Rows from block 9 of a small segmentation model, named by matrix and row number. Rows with one number belong to one neuron. Each number is 128 + 32 x the weight over its row's rms, rounded and kept within 0 to 255. All counts start at 0. Numbers have three digits each.
After each neuron's rows are labels from the 100 images, of 14848, where the neuron reaches its highest value: "lies over" is the class under the peak. Only what is clearly more common there than usual is listed. The data: drawn branching plants.
# fc1: MLP up (model.blocks.9.mlp.fc1.weight, 576x192), inputs 0-63
# fc2: MLP down (model.blocks.9.mlp.fc2.weight, 192x576, transposed), outputs 0-63

fc1.532:143113064142143108118100054127124152131182154140113142149121144150127105162136141128121114151095174157147130089092130167092125068126133148106107091149127159114163161169149135134156152157153123
fc2.532:113111146112155160145136156137122130094109116163069135159093099180122116133094099153112152161125113101093099160074130127096110199170134133122192180076141140147136149152183188118164137114174100
lies over: foliage

fc1.378:111163048093141087170101135133153115138126150154174110192102129090105173116116154171120110131090151101075199138121095117153102106132170101120046138102112146137153141126182113167162152122062114
fc2.378:100089181175114080090137110137166162086094163150159096188121138186090225153144186116129098121145142157075172195183100135159158157070081121152089110125138100111095198132127169124153096140116172
lies over: ground

fc1.531:086137152145147084123239127075100109132054143104113104152135089145113151219172143095125154146155085113154181124103098103110150136145102145149159083109169124130145122094183131110112114167112086
fc2.531:156158110092203118136175155133141106083129139169099128163183128093146165071144119087085125147190174142114121063094155190075164104131170153116154076135143105114076153090138140087172112132098102
lies over: foliage

fc1.121:108115120146152137186122088149129132111188103127148143123098118109158084123141180111115104087087134114175142165131136140131161137056193115132122151149141172093058126180127183095135162089101093
fc2.121:114109152044165134160146201156064117109116091123160130167163192135044159092105146167151146109160120124154188077122117088109110099193175144176157096098105115131096190111159164149153173178114158
lies over: wood; foliage

fc1.238:174113148126163134168160136071138120154167165166141120095107080087112082124070156090107150093130123136140169139201131035118126145120115214081077110111087116107137113116116141099104116127145138
fc2.238:145158082194115107092146144154115059122104133125126115101144057115160109112076135094175184062131113104164168174156093164113134140087106077141075132108083110133130173162114169216190100129134138
lies over: wood

fc1.432:162182113162105109148126137117154103146153169104113093124125099082110167136110197094181193088173099095098113114150130114149157167124145133095094085169160127151123092127168020164095082137079075
fc2.432:094085165088056112124097091127197156146134120134113160090126157102106158116106149101130187103115145190104176096158253071085110097104137159132120103155125120179113085148088110157130100097099133
lies over: wood

fc1.482:132157129122170170194128139114107102145145104163167094138175125148131113159093148097131157161120065068093167133147147074145125163110093133113191160091113094151071141085109085099105147118177125
fc2.482:097139095119111141139142173141099143139170158135096146106080109137086117158096124156178110115113126162140122136131181143037095117191169061157160141182168135085186175094110070135158146107092097
lies over: wood

fc1.230:098082102138129143135151158113155073118131091119064109099165095104133083080059131134121171210159106122098104123166141113127131255167123078104138150140153136135137182140125098177126143123094122
fc2.230:199127166175079099167153101096147121116082099127150087064208133085153120181093138156085087125160141128168182118135074113165096107156149140092109152070145124112147140107065086149096125145119153
lies over: ground

fc1.538:113177140097126093135123163079092119095154084085138128124126175163172116109084185146103103111162135164117166134070071145171216118125137103149050096136089137152121139149125109112133079081154121
fc2.538:133150117154191090142181107155151109053163127199168151141128158111089155128101143134114112132136157039114154091107140165080148134136139161143096108109136162078126085147122101126137092131170153
lies over: foliage

fc1.467:102136109087137130086217091066107128111187120056118181081137089150086087110127106082169148144123124118112093154144146146191120147162144121144128142108130175105159134072143094135189072114130153
fc2.467:148143110169193160178057095127126130209103128144126112055073174106083131147154176142081093143179137143124159109138090102129141123120136133165071088131141148159124059103173151085128167116105080
lies over: ground

fc1.237:123108124097109149168198163145151128092106079092136099148116186103149089097151101132156144135085169078081138134113146111147101102100102120160143177124157126134121147135167105166198181140145206
fc2.237:130113131127181184143056135122126127133138145093136146109062093126140163121165106143140129180064146128178108071182123100127141139112077121117123066086090069139082152154113151132167146157150085
lies over: ground

fc1.435:115120133101153243135154120162101085151145085148149098054135098158091090154076122104145066129144151161128074156137107144117154164125151109086174097156182166131138162152108104088129157154115098
fc2.435:096161036147124114113124130110083140082194110155114191160104148124122097157187124096116177098165093125124137146095063126115188170139105113128074150107117133098172171112125125097126085130151084
lies over: foliage

fc1.178:055115105123182126120163134093129121160123176151121130164127115124095104135112178105196165121156077133152144122058151170125092179192102152086077110113123136092119086146132132134075059100169123
fc2.178:070186173119099121093188148134131119089167159098109149168119142118162111104087047120080133100112130107140150130120112152164146122118147143118148094197147178145176178111140128136133155179141100
lies over: ground

fc1.382:156154181106128128054227102162109148143172144052097112201072138081125179215086098208141114070139144185081109106131140068109136114112084123094105085100195190115109175108120155140110137138097108
fc2.382:146113096137153097165133149117096177146155121156097136168115147110130191110115066136075107143126112088117129176112144063108173121124080220153125159111118155114079151161098111089137134110160118
lies over: wood

fc1.561:147113114128094094117162124122124116127147116130134120182105085065148184144085138073121116117087127157121145087166099127146120144129137130111063119069101142132152185125110135168094129125142068
fc2.561:133090154153079172120152171156107076183169083116105118151208117119112167145175093121114118165149115177124066083137132112101107093128154097150195091179152123158090117119173133124126132137133125
lies over: wood

fc1.24:138129157102154164121095085131126173102095178104170152144119112131077139129128125177154152138131064153109156124136126092170136195076120076085148120137093138133116174144110102132133148150124133
fc2.24:161092114115124106117133144180125193102182098128114093117081197135134115099121096121123113165128103120141147138140081095106120129168137184151079143168120120135163127142147128203122181132195099
lies over: wood

fc1.137:147145103116133148186161125094119143176086116184192148081145163207159104149104191073123153154098080116116109107191185154106128156157083114098095163159078146116122143069085119152125152152105111
fc2.137:135130154094094111110083166136152140120152154163144206143141060121133143081102156108162126131176192128124158160125157136115073124138085109161144147095191180108174057125103054132115092078127132
lies over: wood

fc1.175:147088089128121115106145175094153126201172133097123068125158154140125138158093134177162172141117041130150129135187091092121159137101128112148194141096131160101105118096107164065133067168138128
fc2.175:148140182141107104135117089182165157107198114105095103115138132130152135069168178124157111128116134154131194042153109106108093146158108128152113099117117145110126170156153132099091076188159125
lies over: foliage

fc1.487:123106127150076105118109110120108155183114056099206115126131092116201133144130134147079152154069163132124127141091138158170116117119104136132142151104143132165184168104021116135056142114101141
fc2.487:114162146085114155083118163121048105121171105121113149143166162116096113116144113123104127166145082158124104169130173113072061165119112102114093143116150144146155156090149118100135165101089186
lies over: wood

fc1.33:108148090095147131129184109116088102177154141135090107074121054138117127138103149131174135116165120141098131186110181136158163082208145134142108131070151167116158172081165113143107162089152113
fc2.33:182118093165118111152128063142120140117168181140146115150111073098131139110135171099027153096085122092147117174109081203149117103091069145153149163161134097135097200072148132098137091108108078
lies over: ground

fc1.419:077133069121126118145123172096083115129101157162128137100089101178101051129170148075114153151155117135129095108146140142163176078128045141124158129133109145127192172146120134128100162158141187
fc2.419:168122129128156119122134135091121120116114051134130124148177105071039096137112161118149092166141108145114065085119113116093147110149116127142105096130127112083094151181128126032143089111150138
lies over: wood; foliage

fc1.448:102096119110119123126096072142134079143132092176124120123079146144176119148122176104040162110064147118112107125155146138109082181134131098118149145125131150152100122162106143134096164141105099
fc2.448:202114098144110079106107158120113185079129144135123133103120094171137126164188167115185144092125123088140088121160206185171091091130124163154138109164039143134124161138149102091147066099177186
lies over: wood

fc1.105:085129151142137138186155071104169092110157114142077141098139156106164133110153151168083122110156085130080138044140171131153158157110184105129129133114162194148121149173137119135156106160102111
fc2.105:173089143127130217125113151129093128147095062128128168115156104093123126070107088144143125131142067106114067150134128159149091132144095125096154111138161164190129097147128132111154205152106133
lies over: foliage

fc1.85:127133135121124134169099116098152118085145221114100101135157062180133143107111154137118205149050137155094168150144096098140191099154134121130108136168162158118165136071173121178159119105112158
fc2.85:103172139160187136127115151130146089171120098144103185127111080186165124121114096155167152166147128118099158122144091120150126191153064090168136102076097132122156089046158115141111101133142123
lies over: wood

fc1.167:129132142175071094127140108086129145128168123092156042098161113123143127086126095106106159132112110173160095141112195118158184132147082097162163152124160115146092150141074131090148119122161081
fc2.167:117113129087184131148106112150118136073108151094146136071120138131118141114169155151139185126115166168119127055109171161203037136123147128160142136118102138169141117124157168102090148098101209
lies over: wood

fc1.528:133135100147152091174126165101144102130150124144129092128143116056098055127112140174077092089059157128165129149129128079083142118120102114142096187176134182100203135152138115098118069126137129
fc2.528:156130159131174083163079142132099150200069106089124123166136156112167113154172188093162126117110109164216119134180141141103124111149086151088104103124110132132145189120159143188129106095104177
lies over: wood; ground

fc1.548:143126116136119156097172110125139140040161123170094073166085119113153118161089149159172116147100158131136129122105152101193115186087124106138113184181140120108149123153137078121134163096159069
fc2.548:076074120137104066139161149171134128129135132132114113159120112160137175124074127133079160183117160217138176173118093152109079118149143091170126098092105089122113103154089124075119250128118138
lies over: wood

fc1.13:172171160116140092138177130095102089089113153183088076136122103112142131155056100173154076132144165121125094091100131132121084156130122152135161149141166122107131106106124096116132146110112127
fc2.13:144102146155164059166114122130138140120074184080123159164094099139165127083151064107132193103101121133114089127090113094113135141091125126178109146132137124161152148115131187086180118142112148
lies over: wood

fc1.25:142160111105149079140139137096155089089147154154145074078112103125129165118072177113148070124101131141140166071107064141170125129141164101175134133123124172142080039140161169111210129122176087
fc2.25:047073121151175140146126164140136067091150117109149186209133120085100155139129161064134136067123188149065154179128126137111168158124075170137108175191117141093177092134141165136078125204137115
lies over: foliage; ground

fc1.232:153134192135115087121136126117106116132138118151183183191164154179096066127164061073141131142138166109106188156154143106115169148038145120074151132130074097121069151090194172136110120127172109
fc2.232:070083115179131109079156081153173127176125130096141120145200149148119114127162129146140141103108125102158088143172188186089131156187163129165140052101112085188121063098108156103185159170171171
lies over: wood

fc1.3:175157117113107089206205150075112111090119148082132131095128143139155104101106124057118142095140114145153103129073140132159147158089172146081071103108146160083191114094118111182131145099143088
fc2.3:129108159145173140114117151096131190082130169185149125141111160188105099156134114109126148077158121130074183072102155184176147076092156107146110103064133152124107060155078157191092143123174131
lies over: foliage

fc1.291:110097149118092161161149124171150222190113128169138143116176105098125096171148078120145137142122117137165174118139113197105133073121065122128021089123129116140092152132138102130183189029183151
fc2.291:153136128164119108125128133116162089151151092156164122117166077069161114137186133153095177161093158076106080117131098151131104173106099128111148154101097142126120194133160102150136104086128117
lies over: wood

fc1.370:109136096189142122137072163151170143107138161155148145114109128091135075191170118095100141139109183082182145165148103153069107146148116154101142156140132139121142125095167099092126135114141162
fc2.370:189153098155091160138162106149171132133151084115113143158153151104134119136180123130135122111169166165116136153162187129115103191120119111128146130105116126095118080169169088083127101078147121
lies over: foliage

fc1.324:121098118126135128114085160110163114116164052185148085076158156064138084114162162176122156077114123134078121157117143147127135112147122154114104117173172128116241147155113130133132102144133127
fc2.324:055104148112087169070131174179097088080156138082148130089116095095126150145191162136134131143130152097092133096114100107100042156107119176113171147095116151109136153134166146180112097157084105
lies over: wood

fc1.330:151143138135139120133105059136140117133141135170114147162093109109143094157095164133173113157132067106119085146065164148145129107091158138138092120059187096089164153174194133114149181103110165
fc2.330:116155112195120134164125148136138119096107139084108167125050139194096120069153135100112117088117104072165051189139173138116161100134146120166141119151095134082156105121075223206133165126124097
lies over: foliage

fc1.314:132141141194129093127147143146088157105136110076155140154168109142037125132123132109192164074098132071142099142134124114143149195157148127150186135154099159098151107112126099124077113165147123
fc2.314:151165137131176148120101121133081130160105099138107086109145131108215131120137065115140168084142142205148108088094151071100177125139195109147182194123132176110086137161164087158169132113148148
lies over: ground

fc1.455:129184177169144132079153079120140084123156112080110107143109107118074132109118140143128102121130083135097222081096089131166090158145141054136147185094125069125130127101142121073085099141129200
fc2.455:090151086120183172174134125098164141177147135147104116168140107128137139124116128095124099130114136233170173087110129123080109081135157139153108192197140114067135182147098103148099076138157154
lies over: wood; ground

fc1.52:111113091124144143119165118072164110116129132110127134113145067156107124115099149075136114146145117165162145116162170075139164134114183135180146108097125154128099125130086112134129170131104149
fc2.52:164121133156195030116045146158166082102107125100078132121076067090128097154109148173090197142127089139140191122150091129153121093115101157094123072199126122144102149125110076076083130128093064
lies over: ground

fc1.128:170156122103025109156067146132120125099109036136114097114166131108126099111111153134098085127115125156163094083106118204158143150132204054132153094118171129162156103136132119158151131102189177
fc2.128:109118107133130148152081148086136138090095158127080138147137112112130124165174079134161118154124118206135130126143084091116068118122187112143158085129110106119213150077093184081162185105163153
lies over: wood

fc1.266:087212078064175159120141130126163096130171129139127117152082130114132078115160144126161096112142106129191073110086121094159159143131177128119178156167123187121137142143113129143089120120131119
fc2.266:190134144181109161111218077156122113152099132138129128180147116113096127112196128141099128173123101154156164080082132166121108105133152095115150140190105193138146121188142082095131142141150134
lies over: wood

fc1.88:176092095158180089079109078101178145125088142113123149124100134118178092192137124162106113154134163139120184188100131140079185160136073165087100119192158199142087143155094132124134131134175098
fc2.88:158136127119134186070149148143132118166127166116133111153113156098125118154152127111100120111141154110104056201151135146160174138055118167223098092103167161136170154156139105146169082109128120
lies over: wood

fc1.422:139098022124114173120155129183103184115138097213131149101189134162118096107076157137181101181071081089114090131096044099106118151148116113123135099162160106104129123105181149161101111143129120
fc2.422:090155147120176096161148103114142151187107139098186157091160070123122056106151066129187136109159139090155108101088108143132165196066138091129098067132126124146157167081141145115167136117082150
lies over: wood

fc1.556:053096079147108154118138124202109150132092115148151103124135215138042128117135159149127120083084146116123130159110155111090155113145129125215107167131157144113087125127099100059088128182140103
fc2.556:158138139132171165169114145122075171139151107116152141112153161144141118083084174124147093047134173145122144094169163145084227137110143142134094133183101125126107192120062127105138114120143080
lies over: foliage

fc1.346:121106109107138159154161124103121158171221154147112114124156082121147131132114142151113103163148078140119157146100098148143143167154116142163108124176137157136108076133056137132100120125138105
fc2.346:103126091128121098102154120144165141130091121106089084117171072112114140103142106148099135123127152150107160149071066122148117142091184107110129128103183135136058119112153200097202124182135093
lies over: foliage

fc1.69:138131164169155107128076117134128125172131153186146124157138090107130130153129133134101180177211101120156141135124128092132139147167069155109197099143073084105158157140161131142091126135138156
fc2.69:137163107159162131162079119130113130133152106109151132107110070099161155126113123072062130067077126133156115135132143168092084115087145125131163158079114097122099173107114048124087136170138137
lies over: wood

fc1.313:132088075156083181142134110077163118107134126144124139112108113107138056156117128176132116105096146131179160172091096107167107208126138090181133161164156144136093123112119114139120103142110104
fc2.313:125135069096175134127115112153159134175167165131102115170157129052087126062134161136124110107148117143109175112044140164155103109126227130129139111120143145098154097178084135201102155114095132
lies over: ground

fc1.292:126146128162088166115176064133120110142201067150075111101163093104148145146090091167059155090121142116101117126139151149163137195092115125126148156116106186084168134098074109095098139095161097
fc2.292:115097119192110105209125168129173082111148131135054138116126124085123125099105137143124107168072101132130094105127231167084166096174115076102101168116143128103114104104130135136155132122162160
lies over: foliage

fc1.339:142121089120130099145143134167106182117144136172113086129150153072086120080110120110120096158139147110056116126152142125069061158191120132106153123146117093120106156201094168113110079112117095
fc2.339:141166171168117160107064107106144088163113125111124156108151117112123139112133140103177065105157100092122091118105148138079142122117115094046123198126130121111143110112124117086147110098151119
lies over: wood

fc1.119:132143130091152151089164120114106152095119128132160112144169158175152113139094142156125119108102152142106170158048146145115102092155150141145151119124206108114124000145116095168112096096159122
fc2.119:102125123183121046089168073156101218128116140146090047126170148108121146141116109149122141128166084086107160134088138162136095161118158103171072134059114130144180132144136131101096070107099166
lies over: wood; ground

fc1.564:121084098128120136175174157125093126079149149140211157156127093114101081092074148112141128111116121135153155107110140199152077180107153115108157130114126157079148031067122148121166069095182129
fc2.564:100124137172116158099121127106144088145179150116193151107115104118093118111165189084151149136123153153114135124139121104136108097120096112149143118151080134116166062141116157180197168125152085
lies over: foliage

fc1.225:170090130090055126101185141151086161135148098112103174099150153113148143105149093128075113145136172105086089181175136160103173170111147112166097102114117158138119167107155079193122177152117107
fc2.225:072125143114131094135059088086159104109140154092110108115106133157159121139133112120151164071113153124094140130167152154145108151192161120193061123104123079103089062166129081129125132107166131
lies over: foliage; ground

fc1.349:146073163136109154124082116113091164072170178165072085124109134124101113152102100125158051120130108167072172151133125120168056123135084164126108132143139118170099145081090127149179108184115181
fc2.349:157110060144178122212124151155128138126167123137119098105125125120112111116123099108168170216146155073109074084050154128151108130137149153113116167113138123100174076200108044085095091117117194
lies over: wood

fc1.269:116129143116093101132150080130148130161123112048101087164117070143086126151158091084105169140145115199121132144136219136130198088124106083103161095127132153151160172120108151101115088118171094
fc2.269:166132095106122187106114104090076090097144111100117089146141175158079129137164111162137132127160131167098068158140149137131065130132131146130076148122124127083189130148096120173148143122159123
lies over: wood

fc1.511:119121140104159124081177076129126166086133137147158084124166098045138164144101121117055149114118103119138144146146101082126102171106073148164167159124172179139107138126130106070127150100107157
fc2.511:097102091103160133117139162045109149141094108140113126137110133149116202166117160092155143121175080090093175087143127171157168134156137178118146112155150136136128120164154074105159079117166112
lies over: foliage

fc1.545:147163089106109160162166165052116152137126161090070161084074157142164166165143139124075164111143155126133097167110184132141122138058167137142152140133148117137140102119102127131039121106158073
fc2.545:080132142146164114080100043171197029107166157150124081121121127127115138121136188059112119102144093120178084177076159163102159103159117095109142136178127120184150104156187134147103122207146156
lies over: wood

fc1.320:170091111128152130104130089123169155151100128112156122099089165114211096102118207112165095154121094129158093156079178094164108056090151085167082161096129203130081167107112142107091102117060094
fc2.320:122140119096116139170129083172179148134135171124140102142113154175144148138141212078086164036143157069136057170104154133192152186148127129101078181147115110137173099177134094171123115144069115
lies over: wood

fc1.417:125078144134126159140122149088105170086056137136175074146154113143154140114096106052136113175141123116130114170131141082129083098077155145169147088097192154126081078178143099149166099139099147
fc2.417:151123096082146182161147083142146152129179113161113186122133170132122137190101094135134136148152149209132181202094144122167109136139161132160111103149140140159152103101105106133078134071115147
lies over: wood

fc1.410:091118098153118053154135135106167118144113120137056130090155111133169104022110105106157120126111125149107063148099199146107137156137069152149072145190116099131162087189149145154106144082111087
fc2.410:147080105191118110162175130131127107117125152131139132065120087145128134207125106151079157173142135111133136121157147142114169122103101129081096107078206040163100137170088148184078083119081177
lies over: ground

fc1.146:193146117133114190088126104159112065114132161119177096119163094122164184182110103123161139141114094111136124133139130140176116146154155131210124105156107088125076082158151189097150153095101123
fc2.146:148187174084107139119148125124169168136138138166180084088162112076114181125060151186142159117124103129117121156159162127136118095121180115150105120080136089174156155097057125197181124076105119
lies over: ground

fc1.367:127122140113087174099183149115090176122145135136166163106107119131207067174124118192159128138159081135156097144168095100105145149152131136146155105142188143142096139134101133091071125144131185
fc2.367:163097158152099160169113141115075111138174110141120044120156135111159146119206176146084113159141141068178177097150086095182079082096067113125108141126107127127126190102089152098195136109169071
lies over: foliage

fc1.326:174112095110091075152125158085162123092134126099123167100110071182093107168126152066170124134159122132161125143124168122140147109170137154160111128053104139102153150131079140090120080157137098
fc2.326:094184159156187156123091139151138121085144145157116093144152093187115130091154129192140159113114145116152126155149148104094094074164151142161051124101096122148106149137056176100115084229078071
lies over: wood

fc1.290:128142100120100051132109097133096161156144148172189181150116158117042085162155160137111167142174106163164151149099179206138117108150061120099155139125168142112110138118153074142146046114165071
fc2.290:127152152221174078122113125119126112145075167138117114104110082135100132130139158139127121125102127152115181122134099186119149107109072121068144120078096115132091123236126124133137116096123171
lies over: foliage

fc1.97:122103119123154169103150154131132145187094140148143105113103092048091136161086148154155118130108188136178132178110098163101173098155116138136084089122151104131092139150146126156112168141116112
fc2.97:125114180168109125205176147159071129136202091075151110069096089146110141150107064100151157118132158197131134154075136185127071127138130126155101133126177077092150115167142114026091187099156166
lies over: wood

fc1.541:082156160067143090104124104100130170122142170148173142129149097164109132187062162170130076107186147167126156155161203145123028111097092148074174153110100128128142153076149108130120126164117144
fc2.541:070120104153118129099110132149128138106168174127138143123147066092115100123078140077150081163080098090089103092156142177073054156173069096096075127117137115066112093100138103103131108099041194
lies over: foliage

fc1.459:152145154140134089120096101099161097161131134115085107161151104147126150118118131105038156134073134136076136139153217112095234104077051112143141134115104130171151152145082098107148154146134132
fc2.459:114110110074143162153148108147080125123123072132155138120129118135115139114113122104148102157121137157112119101116093170169116137111166104125160141098140100159136150177100127093079212091083183
lies over: wood

fc1.552:130104108111131124226130195134224154151119124096097115103074091161124156129119115137144123116167128140078093180134134178170095107113129090132188127188135124110064120161124125093073051121084077
fc2.552:168131139158128099116134102136209057126091131125126101148130134125156155115127094129137153125116113081186123166142137077171217108125100186162142153119147102137154107126123133165175139180124097
lies over: wood; ground

fc1.201:126086175156152133086074094117185130135112198125086092156171116156166096135128128186145195131132133100094177090164145137169095115135115088126115138146090098128126092186136122154164134149156091
fc2.201:129154112097142154141142157135154110026133166089077125079150134113111084134136134128116191099178127111133107113138159134113139176172101114105094089129111120166106130144105090122083149117158115
lies over: ground

fc1.411:101131122126131121155108081131140117134158140150144133111096134065128107097147143117116168111100111129157115175136161113086109157082141103118122126158073179099127129068145119124144136112101129
fc2.411:140133121109140177093153120106145145085152181137152144109068150120120156152138130138110109144115106116128105097137194135117118115135098135109173109074170182154097129094135139174083121149172150
lies over: wood

fc1.39:132140191107167103159195177132117095124136037071161157148153150104106081152129109130102118100084152128087069135110159086178048155145120167124123113126156141114122087131125120147123081093152115
fc2.39:199129106170112105104234158082128133200146164178138143149173106079102144129147088134120107103181087091145139095107154114071133131125126106179137087097125113134123095134124116143150134109132133
lies over: wood